A small sound classifier, trained from scratch.
Model: 3.91M parameters, log mel input, arch preact_resnet, activation relu, depths [3, 3, 3], widths [96, 144, 208].
Training: soap at rate 0.0041, 10800 steps, batches of 256, held-out accuracy 98%.
Data: trained on single English nouns, adjectives and verbs, spoken by a formant synthesiser in many voices, 78125 training examples, 35.4 epochs.
Rows from block 3 of a small sound classifier, named by matrix and row number. Rows with one number belong to one channel. Each number is 128 + 24 x the weight over its row's rms, rounded and kept within 0 to 255. All counts start at 0. Numbers have three digits each. After the name is the row's rms in percent of the matrix's.
Before each channel's rows are labels from the 100 clips, of 14848, where the channel reaches its highest value: "strongest on" is what is common among them. Only what is clearly more common there than usual is listed. The data: single English nouns, adjectives and verbs, spoken by a formant synthesiser in many voices. In brackets: how many of the 100.
# convs0: first 3x3 conv, stride 2 (model.blocks.3.convs.0.weight, 144x96x3x3, each kernel summed), inputs 0-95
# convs1: second 3x3 conv (model.blocks.3.convs.1.weight, 144x144x3x3, transposed, each kernel summed), outputs 0-71

strongest on: intonation: rise then fall (78); voice: high voice (59)
convs0.123 103:123117149164117101130100150119115133119124131085155141073133149106098156125110110108165180128163139126140134094136116116172148163148140154130114113118148115098159122180136104135106089126095123163079167145130093105151089088117108159124107113127148129166165145090126130133146150122115138098
convs1.123 097:114140160123143130127159136141145133102141138117118139137168080126154132148063125151152138150118111164119119149149190085134124133163173175092107099125142127124146127090152147141170122112131131139154146156127116125140

strongest on: voice: high voice (52)
convs0.134 087:123140103128124099169096086119096151149125078107130119117101144135098151121120164113122122142128120107123143089085093096145117142141167148171122126087149137125122122118140118103102136125181139162115101124156116115110122124143176136134148160111137183157087119174095115153151101091162119110
convs1.134 118:130107112174134109140127138121149118113124123097156137132146140084096092102129124154106130058128169149126119115081125120120184136072109136099146119115149163141102114097111120126121130138094086078122091142112147133130

strongest on: /k/ (48)
convs0.2 087:174091109117091113130184119111099102107093143110169140093113116090110153111109154114134145121081114137075166173087132107093110126170091113107126139122154134168146137136132093130123124118106136179106099137085134126104140145108139132132125124122105097109098124100098100102141117129132129121
convs1.2 099:134135162115101159131109117106116145162144166148087182138122121098142099061129110144180163124140117144139059140133132113119142116149141134161105122099112113155099130150111105157102108116083124114119114097138164155119

strongest on: /ə/ (36); /aɪ/ (30)
convs0.20 090:158102109112137152092137174120123169115128121111115139111142112096114119125143176141128112130097149127140120146151124101136135138127116117186123163121110151067114134152134086107131107094139157167107149162126119129169090162090169144101129109121144069150091132118171141164145140127150109117
convs1.20 094:093119144133138137133142173113158141134150152083149117096128120117126150174121127098171112111075111119082127124166120085118098140125109111099142135080137130147155099095181110122170113114123143122150134145115105137102

strongest on: voice: low voice (54)
convs0.66 095:150116098155139129146169131109100163108113154130133141172182120098107133098139131120095152124119157152113103088135118090104158159130134120141111096132087163118123125048113120104086130120134163117128105117124115103072146111152154086122125156124139102139111107155119134087110121157118129144
convs1.66 103:129111095133137129131127150081167133121133134153075135091121122167119134116101110124167167136161154120154091120103145114108107132122095103143102155149150138133100186116119091123155135119107116114102155123112144145158

strongest on: voice: deep voice (95)
convs0.75 101:139134117199127113134120095111139111124154130143071109092115179126153120138121131094144132116101119126171115112129100084122136091123168139102138137123108122089131110122117116136177123145128100121092147143132155089120155121111123151112108192128115119130099184141129115087138088111160158130
convs1.75 099:135102123130119151161127116182117094148129084144124158156118128179113115094169132102122137121123047137132098122117081139106138151131138124164162117108138174135132124121106115095141136092142136149062133099149145134135

strongest on: voice: child-like voice (77); /ɹ/ (51); intonation: rising (51); /ɝ/ (40)
convs0.131 115:127102152129139103096148174153101162124142145161177151161116121169125162148094122132124151121150122110131150102109112160105144120171105108125161095122143132151118115162116103126152138081102135137140144113144116133111119119082148111104104144135172143197160128120155083120127089116167126142
convs1.131 115:119115147135108095141144147113128147159101132118120116121113123133142083167090130152123129124124124103125107116093094107094116102116127091112136112130169108096135110086132130131101162152080173116113139127156143130095

strongest on: reverberation (87)
convs0.69 114:131064115134121139124134130103108125091101116123123070138140146116120153102089140118112130124101099052154115130172132102139143113123115150134165111152159130116130146118080082168115090132128091100131111149146141116148105126083112128118130139139114146131118097126146180110136080134127082127
convs1.69 105:134092131133154107199134068108138134120111154130163125117153106117102104155148101125140150130147145105152147107131105098111135155073132164134130100150104106132154113123131082135103128114115118108136113130131133159117

strongest on: intonation: rise then fall (59)
convs0.67 103:107140153112136148095110128176098144151115116119143203131118163158094133130147160090080124144138135158123158115123125086122133097121129153094128113147114105104133126113104111111119168145149113097126157177078110120121127102100095115091132128104131109130107119176129139109140079122131153091
convs1.67 096:170129114120128168110097141129104120142102136156090120126132146114096138076132147115083139141157135113187122121132112156103070116127116145210114101121071138146130091161131121106131104118126124111107144092161111117100

strongest on: /p/ (26)
convs0.71 102:132132149132124112116117124135171111061098171082141141143136101128101163123137148125133161106136109137092110122123083127169144154122082096096130110126107112172099147077135109127136106113173128143112116126114166133085151175153135130096122113122125147123090140130174127130138134112098089102
convs1.71 103:121162125122125127131100134114122157115105155189136156178167134115143157126128133194121161110136164143162090129125084134155139119143115096100120090071093145134125186178128112128128100120136133116133159119117125139103

strongest on: voice: high voice (62)
convs0.59 094:115147119120147119115146140131104114085128128091102073131138139048148169132120142147118141130129139146118101152142120085131102123164147181142118141115121112120142144164105157129123168101166116165154149113198160091134133145114145105154118106117139154134131129138128169110097141115160122096
convs1.59 111:110154137124112150117131132136092153104147136152134139113092110106107119154139142132137153125128118124157128108139136101153119083117119129096117133145104104143115104106143138120144128100140115139135160126117140130070

strongest on: intonation: rising (80)
convs0.76 082:147151143115142092149116118153135129134126084158121101108086156123163157136159153089113116122114133063126160082046154117161098108076123161151114146124108182149123140134101150148125124139123133125114112133095129106115144099082132134130115119130139133115124162099140136117139103129112161119
convs1.76 097:169137145145144162104119131110129135092175141136180105133097159106143130152124149101135135110090192122146160137109121144108137091145119119131126094079119190104058105135126120122127127154102153131160117137128140136125

strongest on: voice: high voice (77); intonation: rise then fall (67)
convs0.30 076:136091137093119142125133085106099125137127140118128160120107095129089127138142142076125171107097141144152102148130103134157113122124106135196132125121151088087148173147129126111107088140113122090084133148146162128149137142129135113196135124150173155120115152105139133095115139143112090102
convs1.30 091:134088094114081109117135165125172169109096124108156123124121149146114151152090107132132128139146122137111130107153190150124127116133133155126143081152136154129133162154148134145143141141091104134096105111135130097158

strongest on: voice: high voice (89); intonation: rise then fall (52)
convs0.42 115:135115141227138138128138151131145126111131131139108144088140125118152145122109147123150132117078151106136147134132127094164098131129135102121152112142132118103118169166096165121116093115100112109101185173129140111091124138155080146124115156137123108176124125144162132103124095121152150099
convs1.42 122:124125135167145093110103092141146099144115089081121120177106126115119142128136159097060131106119094154130098148109104088122121149180162190126081131124143133125098136100074117101139123143121114136105123137108151129127

strongest on: /k/ (61)
convs0.116 125:141166114133133105101113124151153169112095128138133112108115123112131095112120143149128123143119122156096117121114136148122124119134123112169118134125142112119113137204167111130165131113132123088154118117126097140143155158111113235093118110124150118121090102125129101130138199107140116147
convs1.116 125:129102112095111102139098094111110086091131125122096106139136160099087118092139068160121118094147139120126152130087125131119122143123156133154126104076147140113107121164111135140110128142113098112144130105080129092155

strongest on: /w/ (35)
convs0.21 105:091103135110185091082160095138113155131210119130120162112141134139117152118118141129135154141164131125113102134147134117115144124155121124120134125091132128127120126106170123125126140158122128121120137109235125112135095154133115085102134133135101170132109131131117131113163122095139099125
convs1.21 101:113143134120104116093120106145088157133130130107121167141098127149095111135118129129132202156117109109094113103182150157091114074124157133119116130156150107113109162092101131136098132117107128107118110153118114130102

strongest on: voice: low voice (53); intonation: rising (51); intonation: rise then fall (49)
convs0.38 119:102101126173103143105120151102111110144128109125111143113101135136146135199126160127129099116109166093110121107117145116119118172152116139135110139137117186125179129144105141126149133118148177162111164130115086125147121091109196127112112173099172110134140144106139128098133110139119160132
convs1.38 099:105116164129139144133097137166138165128111170088105114105136133129144136142092114130135150138153182132179122139095159119132147131120152138115107106118108139076144119140129125148141112119125086217141151141188159112121

strongest on: /tʃ/ (25)
convs0.92 091:139135092131108146065166122157089115126087133155108141157180137088141146155094099107132122128132084128160165085143156121095146130115097094149125113130098108116118071121079139112128109100130106126132098133152130112133098158105122084130139143113133125172138151101144136103140107124128106122
convs1.92 093:096103118113124090112127123160127125123113077137099129159148108155125109121123115163163156135138097138169113128137105126149098088107075180175114145107099114145087144135121142105127111101148112179107193144138100128102

strongest on: /u/ (25)
convs0.24 094:098107101164103146115114127143144115103123119175129134125126120124125141152154112095139148107086116112115159096113129134176101109128122090130109097187109091145138183138069135092098078119086128135141123120117167141093165124097139092124135125124154117110153124125119117128172150150099113152
convs1.24 094:171113089143173132160125130123149127159162145153141106097119112102153127136152116125116092159098101163112133128144080122131165097139109138123168171108106137133102144124166115087130107118116137142134089080121109130096

strongest on: intonation: falling (64)
convs0.99 109:153151154131123141099134132184084127114098133140147137110121184132123149123133128121124117151164133129126149123133079145110150121102094120132144114139074062128189114158083118108131123149114157110114126153169113094145053131140105135114099109110126116170124141119164122127128148142132134143
convs1.99 099:124091093108123122130161110095119133143136095149124163108156128143110167124090140160089128156136129081183106150160081108134139144149127139121194134114110133108144131138157097140112098155083103127112115096144072104088

strongest on: clipping (25)
convs0.34 105:103157148174126140149088069150130151149144114121123123154149080098139170106092155147128139155155111119171118097142120168121141113143127095124113157118141114133130109161084116138103123095110134115106131148035108123091120134109119128134135137116121109132109086144136100102133121149141166134
convs1.34 104:118130111147102109094117131127117126125134161129120142090151116123127135089076119090113083122143076106128113150114122107077112128178135117125131075122148098119141135090114143118137114112138092111114175135155105086100

strongest on: reverberation (87)
convs0.41 105:097110141113137154111117095093112064118126147143095099138133155122118144113098134091154127121103123105161105113171092101112150132121121105131165111144169116123133142126119094083100066131118120127106160121131166100112127119115137138155153115123156096119102072126113181147163107154137109138
convs1.41 115:106122126132135097124146084102126102082114128125069115108150173171165113149097139105109126111087114129118149103138135095072110130096110171134146131158152123128136123120132116140116131124153159123110123158140146145145

strongest on: /k/ (80); voice: child-like voice (57)
convs0.17 097:136116102118153136140151093132099107153114101133150125117178150109125100167132116078153120135085107122182124114132142085147119134106161117147109158123077118088139108080104145078137138131094149118122081105113116120132159147116140099158159108133127138134114091139109168125120142136124079156
convs1.17 104:164091140130127148118141169105109153132166153108120094136153136108123122109153117096128083157130115120149146138140131102108151078080134088110085126135153118080157089111116125138105168109095110108100113108170111104127

strongest on: voice: low voice (57); intonation: falling (52)
convs0.14 097:119119125121101144122151094115148177133129134140150121149098118135093087129119112122106159176115142134107084105113148122134138111172183145128099130136157128135116137122122107061142161144171113094149125118143111114108179121100129099125123118107134083161169126124127163110131076126153094168
convs1.14 114:155079174119099118120080151138138112156119163127125089115126131116115125155099142131186141133124116141118113141110129133154092088097110121132093130149172102133169126094139135172110106119144179073129148097154137171119

strongest on: voice: deep voice (92); intonation: rise then fall (63)
convs0.110 084:112108131118101133113130108106159127128106117102177122119096113144122144117103079103152151124103135122148102119141149110171110100120162109085102111132099109156153087127111131121174135117140119097094100124074135137096097113097110137122134157132104089129108122163170098110151152117083090172
convs1.110 099:141140113151125106166125178143121138099106156113098112120156114121111103133086101093090114138115122123111135118158134128147124130111140086102104154101135132090122127177116133159182110116143141127170130134114116107096

strongest on: clipping (28)
convs0.127 110:116107079184133114186136182119103182115139098114106144124136088145155132139121123120148120122120132133148109162119104105114113111124123127175145114137099143109132157163114115100103115128109120136156154118108176125089170154085119152110126148158111116093127096138177151127141131122163157143
convs1.127 100:155148139092109128122129096162141160098115161109146104134102099149137138111145123094122116117106171174124133158113098130121128139076111120099099109092160124146109138138158123134175158109125153123106105133136143149096

strongest on: voice: low voice (82); intonation: rising (70)
convs0.100 095:131118168151105083127144121098171110128084117129104153117112154108099138145120106110157116123095140140137138138121139089163165107102131129121112157140139119160092154085179167112148159118150124148123120111135143149135130105129103159095175204133120124098121148145092111107139158126107091116
convs1.100 109:129132123125167154118138133134161102108118135105135153153088082122118124096148075163112133151161089101120111162132088101153157136086125110152132087136143090107138128162097134112133161154105149162149132075112168127099

strongest on: intonation: rising (62); voice: high voice (55)
convs0.140 117:109149131122120161154114107126139117125066113096172171114091106140126135166173120153142100131119146169109166115109107117130133122071135115125153126135151162088166169141096108125120150083146133132127146140102114139151125121116121127101110140132099111128133148149083211132117103132125125126
convs1.140 100:103087123151131149115160194118101133118148156133152109149080095075152112131134115091113068116149138123148117123081116116124127135106118080112100142090068147133147123104119152158141122139115145162143145115127167105135

strongest on: /k/ (52)
convs0.91 100:158137118124117168119120135103139117128104097116129146138093077108151114154124097107140142142139143150170126179146138089121128120109087119230109128112122146111123128149089146129153121089146142112109114119152136112151152076132118117096107112091098124130115117157154139110143104128104171106
convs1.91 095:102082125152132153163133121085127124170131098119103095119136110163107140123118156133114174122058121103151105111092113132114127129098151119125131140130103103099132121147108119105093129143147074096115118114102126144212

strongest on: clipping (26)
convs0.135 105:113138102152131148149135102153095175137130153141077164126164102131143141148155100132141097104121138127133139130155173120144123109134113163123143148126178079123161137187088147132107151114105112134141130148077117119079147148061082162131134132134118142106156116143116106124124114132138157128
convs1.135 105:148162100096074145097141135149130151116084129093117154118107136116125114144084095114117105162139099123108135150168120124127123133175151111135160098159093149159094065155147141120116125097113112117141135127123096127115

strongest on: intonation: rise then fall (49)
convs0.16 101:145120148110090181130154097135116108147126126157122162156111154111119170149076144155123143141145146122102163129158074154088141127126159108172115138132168096121151133134101153135144125099146107142118127145107107109111117123073131163128137163118162095123115126103123145083117189128108144131
convs1.16 105:113140119136125146132089108153128127112136133130061148106126105103083103106119110141116159125106154126127157101117138117115116107149120132085130143116112138152146162151113095166095116130074151093062144099144122088163

strongest on: /ɪ/ (33)
convs0.83 098:110135128119148105172133117094113156140148110128142126162170141160113125136114143173150135125097177182113161161139131149136088153145114110161090153142164111092121133139126127138053107133108159127126139144120137140125101138095132119152164119115158132184130121137123091123077151106103135134
convs1.83 100:137144145170150123134129129139142148108115100117139147105077119131161112172179131126095142148091154153146127090134094150147123137129109085114147128137134050141115117120125108102140164150125123156094122092113143136169

strongest on: intonation: rise then fall (96)
convs0.93 104:179100115127109120112128137164154148100097123104148130135115111122202179100129133109116111138126117140108092128141101116127123122143124134161133153125117118114117125101095135074115111133128113142083134115083121130121151152099136076142105202105159142086133129134141118094149140131132079156
convs1.93 088:154123178109137116192088129124112147139098131120097134116084080116103125155163132100113158161114076132143120141124124124064124130123082100101123165123107119113131116158120102115142115101141154107115151120144124137122

strongest on: voice: deep voice (59)
convs0.105 096:139091157136141112132172188146151123076137125113129144131123141123130123146121163081140122167150109098133107126111098106135149107119104127100117145094072100097166134162108094132138143120099109141132098123109126131122097142155107104129084109151150145113121160122167183182128119092128140121
convs1.105 109:150137203123145146136128126135130128120162131139139065175154100117112108124119146154118134093161105122150118128143107141159119100126090132151133083094105147115167127132136149102130105149124137113143165092119059127084

strongest on: /ɹ/ (53)
convs0.117 113:110151127156109126125121095136152160134125130142178115147100136125172056127108144110123101133175123104127120158159099165102121140117111121208121174115151132126098088126055102075145114124147109143126106112150114127142133154142109105129129133135113156130145131152109120120113150139110131116
convs1.117 110:128148135093103086159041132146137075122113120155153144086131135150095179113154119116142078106116114144153089157145127122120085161137125110128108152108135120121104129166103090087125147131088152116134130134125140127144

strongest on: intonation: rise then fall (58); voice: child-like voice (52)
convs0.44 095:127117139145109116115117112093113160130130124090099118099129190111152106152129115091177168118142155159116132115118113147114154162123108150169126141122123156141173108133084072131133103116104116178124098154182122112141109162130129102184115139099141133150147145118123162152141146120114124101
convs1.44 093:108109170129143122150119121135121156124100142123167102140131120149124162102117105120146152171118115135166103099108136067138124147085118058135094133132118133130141126139153128149093099132134110105128156148164172118117

strongest on: /k/ (41); clipping (25)
convs0.125 127:147128170140163149139101139146121154115063151139152079131114110143144105140098131114109129162139104101145127164130129174153122186127126080154124141140106121144127105146074152110119127128134115110188119108115138148137121153125106165090088136157102132180105116156143113107100133119120149145
convs1.125 097:113143097149149120165120102092076083143186080148137124129126129159086121125143129101128083068113108089117138145103106147159059138120127144133132162146141116111120141149084135103117113169117099115113132134128100105100

strongest on: voice: deep voice (68)
convs0.119 096:151102125129123118123155143129143142111147121116095113114106142106108130105092152094143128134094113128140163117101131074099117083140120143064113104113086152122146125088141098098108087147097129093140124138095158150085128097115132113117153128159142119101134094185145106118147143139076092144
convs1.119 100:140157127113174150102170127141121144115108128132110127128123119082064102132139101099135115082115136106126125112127105133125128143125137127079133164071118103129093135100096111089132119122112111110098099107162093110126

strongest on: voice: child-like voice (83); intonation: rising (55)
convs0.104 089:119098140142120137105107119135088144118133122142136116177182124155121086130129114133154147135118098100128085110133099100103082146122158088129123110154131120111150105141154108144097111104128122152193172149100124084120072127079098096138110130137151132106162115133144130117097157149134165126
convs1.104 096:109101137076124134158104135142149118123109122145165110113113152131115123172108130113112142140123141167140128162116171115120122137125098121162120175110108136113102109118074095103171141179122125141097110142102098148106

strongest on: voice: high voice (71); intonation: rise then fall (66)
convs0.137 087:116119159138123134113110137142119113109105103106136149093080090117136078119095139106127117143106168158110106110111122111108112141128162147134107204116140127106153131130116146115111119124135145142155166124179147080144147145100121135099133176133161136149128096080108146190126116094160135122
convs1.137 105:138123185100152179175132148106123090128101129126126140150127119116133121132181131124093096123113179106143109113151142145142112132101113136140150143103110088103100138176148118119111149144172158124102170150133135135077

strongest on: /k/ (48); /ɝ/ (35)
convs0.68 094:159151136140129133208114128125097135095139148116068095115121106148147140121116117116104111131111176122129139191122133132110138119149089149124109150099121122064122142148118145084136109124094108139134121119147141118176114136161112106134109090106109140137158152134128108156139153089086097117
convs1.68 097:162104139126155097135114136119100152146172079110134117158179158142125132108131138089100133150070144083130109130149159110132099163135112104137149143112159107173134118149135160073097140133125112113134118101119127145159

strongest on: voice: child-like voice (58); clipping (32)
convs0.22 105:131157138127144156160113055129106126176119146107168101145113096121115098135123116135128106142146100114137135106156141168170117144172114148125133143130142126109141142134108159118146133114120137123150121147154109129068129136091095164161156090148141164149166114126071090157109113126152156104
convs1.22 097:112121123109124146158151103102113133116124144137120097123086114087143144141150126117104133141131136157127158136153122145153113114188137123117111148094098110120120121101126100158106147135147103144102077148157109143172

strongest on: intonation: rising (65)
convs0.118 098:144134104131113142154153100127116120128163109111108106170105123181132092160116151112186127133108143134134147156125160099097149127126103097124123131130097154101141169146095130115132108129071140112101122132112089124138135125106146078084179108120135127082169122142087114127128093146089132146
convs1.118 114:114114137136103146118096076115114155162145108153126100119139090131113116176142116133084152119111139111110182116134136098155079163112136140158126119157121125158145118135104131131086139119170102124116101098119074102106

strongest on: /k/ (76); /ɑ/ (31); clipping (30)
convs0.90 119:216139098105088137105122077145138143110115143149112109134095130130122125109128133124159139128100125134127143217142129099222134156102126123176141110120154125126161124125123166122143130117155116108111128125098114135149105161107119122119115107123132133102115142126120129142114130120090134115
convs1.90 110:100125061106122105092140152129141116140139123103164117173115128128127144127105103046092132114145136079116152099083146139114141129141123128124107144106086139103122129113124133125148076120111082120175110128134097123148

strongest on: intonation: rise then fall (95); voice: deep voice (64)
convs0.124 086:110127105176115134122136109153126105122126146154120124142110173163102140179101158138167138113152081129102139103094104130121153142122139143114093094099132130135169144130089130100115115110112100154122162154106118149123097174149124101121101139188149147106117153087108143117124147152082098098
convs1.124 102:143129089133149113160080129140084153090154153138136119105137140119114166103120149072100135129076136123151139160140094137136117120136133122180152102149164164134172104185155104110136133160118120090162176135143114134130

strongest on: intonation: flat (64)
convs0.31 081:150117099177128122129142113133134108129100129110091130122144113085130103143090117114105168116079114194162121099088141104074167112125133144117141081127083100120121119138100140114081107152130110119146134113162111104116090142136119107132146166166097115109119132158124114103133134143102120090
convs1.31 093:118101120105152066113170148104092146116148106099147108129100123148142112141156097150090150141114133113170130111126134112128123133108094132114091111143080141134112127149162146108050174141118135098151070108145107134109

strongest on: intonation: falling (85)
convs0.120 099:137083097125132172140132131105119138132145125111129132102110144098087104142075109170175117148140149094177133099118128129136134146127140143094131144130142116096174120132110092158178107123099177119108138099117091109145094124135135130133114080113129176082148115108112137164144130141114115168
convs1.120 096:080074168107116157127143140102143176160172103068146168096120161134166102154100123080157139162123133118093137085137136155122168141131106182129184132149132142128128098136145131128108124106111091140124094139094134137132

strongest on: intonation: falling (52)
convs0.122 105:156096162128101146115109092132116120154098147120105136095106160135106154149118168156159145113126169124121138091103130119120133135121161152130109114122108182080132131107157133116160168140118208122105127129143136096134118102109203142101132122078169105137123136129110133147119110122140128130
convs1.122 103:094130149104112156139142154122138164124129131145126133096106124149113121144171139101141152092136146122125180102062157119122111136126112150132119119142115119125137101124124135115121146092091104125138103148153169129111

strongest on: voice: deep voice (90); intonation: rising (76)
convs0.11 093:107072204123118107104110115107095137103119137114143159062125158095152123120129136112153129150162109157157139109153111138144183132176114147096113135104104158102141131153114129130093130141134101140095115142077123131094109148111162132131083135124154116132145146137163130116107119110111132108
convs1.11 094:160130136151121118152083109084139150154113084119157107090124110123117176128159125147142105118146095121128120107124095119112135149131136108101168109135123102173126147156150189106116103129129129079136168118168188071113

strongest on: mains hum (38); white noise (29); clipping (25)
convs0.61 118:104106106170131138152140111121162135144124162133091098101157127112117114134119140104126143146115138145128090106078118135151115148155172124094104108120055150143129130106106137082125141171100132131115142103127139145086176125143134132117177141134148127121115095158095129108081164119102084115
convs1.61 107:114116124135139138133141153119141077120107082130140109150076082146085124144132129097096112098100103088142143113141101143169104106135142110126180135165163108121131155141092158073153095136107121130112084089136136126152

strongest on: mains hum (95)
convs0.58 113:119104092120150159128141130123135151156108141129116073127203128117112126151124159115140109138109137143139133101072129119104118128137136131124114112113086125124106108053154120126138104159123149115123145121139116143083170111146154108122154122102147129098111089134060105110106133150121072139
convs1.58 104:185120117147107124088125159080117127134137112139140109135040132103091132112131108146126117092116116119091144134116113142116124102114112142129168138175130118122141137139103127144086127092074128152134116119100152081101

strongest on: voice: deep voice (75)
convs0.36 081:121139098134121142100136127090139140161130160115139156076102144095107139127104162112142162092131160131145150107127115136131159071121141088138117094097151125094105102093094117148139100147078085109109123140116143130104136151073108133154134140114126103139124142094135103091162179133095125123
convs1.36 080:144091096168123085119178119153117136118090117098161114117168130139116104147158083113123140167106114090122126160138134111137054115121113104161106143104125159130141140125133161142160131153144109181140160086170160119129

strongest on: intonation: falling (78); voice: low voice (76)
convs0.96 101:134084101110120156100148118127138145146118104106233139107136120133130114143139104119124101143110157129159114132124140118195112144174141146106135079121137128082105138144131178130152123140097143135112147128111125118116122100095128113149161118140088101149116167130105111104126106128115155164
convs1.96 105:084145137146124101126110108138210123141111119114128141129094119129160120148145120112097098119148095122087116069125128145116165144139177098129137122167112124152128096076114133182132163122115127131110136116144160080134

strongest on: mains hum (54)
convs0.9 092:071098074132140139121149107098129134144111132112110108132126113116114153161138079133147141132092144119157152105122119093148128138115110132089086151149109129109127130113131119125114081158094115113126136132122139106144113086085144110137164117150119095124111152177096159144199138126100073130
convs1.9 112:109128114142160108106152098142077130112131098128138066104146151119142100108126119117124136180118140086084108139155168112147120130085117106121103113137155109114146146086121155086118171121141094138132121134135110102177

strongest on: intonation: rising (75)
convs0.65 098:135111105126123126120160120097156141125127164138146097136137163147161140104139096070132123123098143117125140087154109113151106138192147116102091152123160158118126136157107118083163153128143116115163102090091126141090117121075086131109123133110097109109136160125146137166103103134122103165
convs1.65 086:118125106151131123150089156149144117120150131105121081113144100104094132137130139147110118105124136153111141100113124131091139111120137074133095158102155103149097130110096125132145084182093143123138156135160128083133

strongest on: intonation: flat (48)
convs0.62 105:130118119151191107125117095144125118118100099115234110119127103139101131136156128122162127155168132082151111137107158125152126152134136138135156120092148098132107148144121126096113116138073102123104142118109113145129118158106085115135116125164146173143137167145119105132142126147101118106
convs1.62 093:115126118154075097136154113124121133151122079134194111110150134133162153129119167203117143147138069089149122186154143140114102134143125136133137128102156100161119155138142116146092172169149129120139105117130120107138

strongest on: intonation: falling (53); voice: deep voice (49)
convs0.74 086:108142159137094150085155109171107135124093095148120127187122104155150123135098128158109116142119139125106145133101116083112129111104113117136094133117146137129170149115121127083132110127167196115111156157122146114141112095123200133093121117118108099102112152149086132119149138138104156145
convs1.74 094:094132142117115146089112142126115172143130136142105111099122103116110124126103095103113142147144152088145142113127148132126108135117131139127144158113115089172170129131190152130123120074127123127119109094166102122107